A small multi-label image tagger, trained from scratch: batches of 128.
Rows from block 12 of a small multi-label image tagger, named by matrix and row number. Rows with one number belong to one channel. Each number is 50 + 12 x the weight over its row's rms, rounded and kept within 0 to 99. All counts start at 0. After the name is the row's rms in percent of the matrix's.
After each channel's rows are labels from the 100 images, of 14976, where the channel reaches its highest value: "colour at peak" is the nearest of a few named colours to the mean colour under the peak; "top examples" is what is common among them. Only what is clearly more common there than usual is listed. The data: cartoon faces.
# r30: branch 2 reduce pointwise conv (model.blocks.12.r3.0.weight, 72x288x1x1), inputs 0-57
# b30: branch 2 3x3 conv (model.blocks.12.b3.0.weight, 108x72x3x3, transposed, each kernel summed), outputs 0-53

r30.30 100:50 37 50 50 50 29 50 50 50 66 50 50 50 50 50 50 50 50 26 40 88 50 50 50 28 86 50 50 26 50 50 50 50 50 58 50 84 50 50 50 50 26 50 50 50 93 50 34 24 22 50 19 50 50 24 64 50 50
b30.30 100:60 41 29 60 22 52 50 34 50 47 52 54 67 42 40 57 60 49 10 49 38 54 57 75 51 42 55 65 56 47 47 15 47 54 59 57 61 23 51 44 69 62 47 51 66 34 54 62 44 43 52 49 47 50
colour at peak: pink
top examples: freckles; pink face

r30.45 111:50 50 62 34 50 50 50 50 56 50 50 50 50 50 50 50 50 50 71 50 50 39 50 50 40 50 50 50 50 50 72 66 73 50 34 32 50 69 41 50 50 41 34 30 50 50 29 36 50 50 73 50 56 50 72 50 50 50
b30.45 097:45 54 50 38 52 58 51 52 55 47 50 42 52 44 74 65 54 34 51 45 63 44 46 39 38 44 42 34 46 17 61 32 62 24 51 53 49 52 42 45 44 34 69 23 46 46 34 65 50 47 57 51 58 33
colour at peak: green
top examples: green hair; a mohawk; red hair

r30.46 107:50 50 45 50 50 50 50 50 91 50 50 50 34 67 50 50 70 37 14 50 50 50 31 64 50 67 50 50 28 76 50 37 43 27 50 50 50 81 50 32 50 74 50 50 67 29 50 50 65 50 34 50 50 50 33 50 69 50
b30.46 092:41 50 50 47 31 42 48 27 68 43 50 50 71 58 53 45 20 41 64 51 46 46 53 47 56 48 50 56 43 28 23 44 50 50 31 63 48 65 28 35 68 59 58 41 50 15 13 63 50 54 50 52 45 62
colour at peak: pink
top examples: winking

r30.26 085:50 13 50 50 50 50 50 50 50 50 69 50 99 74 75 59 50 50 50 50 50 50 38 91 50 50 38 50 50 50 50 79 33 50 50 27 75 55 50 50 74 50 87 50 50 50 43 49 50 50 50 66 32 37 36 50 50 35
b30.26 080:47 50 52 44 64 70 39 44 50 22 64 39 51 62 51 70 32 41 66 48 52 57 23 50 43 49 30 49 45 59 50 28 37 43 64 45 31 24 45 68 50 60 60 67 39 47 32 49 50 43 35 47 59 55
colour at peak: cyan
top examples: freckles; teal face

r30.63 103:50 50 50 50 50 46 50 50 50 96 38 50 14 50 29 50 50 50 01 50 91 34 50 50 50 50 50 50 50 50 39 29 50 50 50 50 99 50 50 50 50 50 50 50 50 67 37 50 50 50 50 50 50 50 50 50 50 50
b30.63 101:78 39 51 35 53 42 50 50 47 43 34 54 55 41 46 51 43 35 43 43 32 42 35 36 36 44 57 44 45 38 48 33 53 74 50 48 32 35 56 72 54 53 46 30 34 43 54 60 50 42 50 34 56 42
colour at peak: cyan
top examples: looking left; surprised

r30.39 089:50 50 25 50 50 50 66 50 50 50 58 50 72 50 50 50 50 50 50 50 37 50 50 50 75 21 50 50 50 34 50 50 50 50 37 50 50 50 50 26 50 50 61 50 50 50 50 50 50 50 50 50 21 66 50 50 58 50
b30.39 089:50 41 53 32 64 62 48 56 50 54 50 50 42 52 64 52 46 55 41 73 59 47 38 56 57 42 51 43 61 59 50 50 46 61 46 65 37 48 45 44 56 59 10 66 47 43 39 55 38 45 48 35 64 63
colour at peak: grey
top examples: angry

r30.49 103:70 76 50 50 50 50 50 50 76 33 39 30 50 50 24 41 50 36 37 50 62 50 61 26 50 56 85 50 27 70 50 69 68 69 50 68 27 50 86 50 50 33 50 50 50 50 50 09 99 50 50 50 50 45 50 50 77 50
b30.49 097:44 53 58 31 41 54 52 44 41 43 34 84 39 63 41 41 30 52 43 68 56 40 68 44 40 99 50 51 52 52 54 47 50 58 34 50 57 45 47 41 50 45 44 64 57 40 41 48 51 64 52 66 33 53
colour at peak: pink
top examples: white hair; a mohawk

r30.27 093:50 50 50 50 50 50 50 30 30 61 60 28 50 35 50 50 50 50 50 50 50 50 43 50 50 50 50 63 74 50 50 30 50 50 38 50 27 50 50 50 50 50 50 50 56 50 50 50 50 50 50 50 50 50 50 99 30 32
b30.27 112:50 50 53 49 50 36 64 48 50 50 57 28 48 31 52 45 53 55 51 75 60 49 27 47 50 54 50 66 65 63 68 48 48 47 57 58 66 52 44 47 50 53 42 29 55 58 63 40 44 27 57 45 43 26
colour at peak: cyan
top examples: winking; freckles

r30.40 086:50 50 71 50 50 75 64 50 50 50 50 50 38 50 50 50 50 50 50 50 30 76 23 63 50 34 50 50 50 50 50 28 50 50 50 50 50 27 50 50 50 50 50 50 50 33 50 50 50 50 28 50 50 50 50 50 50 62
b30.40 088:55 46 58 50 55 50 38 46 28 50 45 22 50 45 30 61 60 50 55 51 36 33 50 45 26 50 49 31 71 46 50 69 47 53 75 56 57 53 51 61 43 49 50 54 50 39 29 43 37 52 52 69 40 71
colour at peak: grey
top examples: moustache; laughing

r30.2 105:65 50 50 34 50 57 50 50 59 50 50 50 50 50 50 50 50 50 50 62 18 50 50 50 50 41 41 67 27 50 50 50 50 40 50 50 36 50 50 50 50 50 63 55 36 39 50 58 50 50 50 50 72 50 50 39 50 50
b30.2 120:41 56 43 53 60 53 56 52 46 61 19 50 61 48 48 40 43 50 46 50 55 34 36 35 07 33 49 52 44 44 50 53 50 26 54 60 54 46 40 49 50 53 49 60 48 47 56 31 43 48 46 53 44 56
colour at peak: grey
top examples: looking right; winking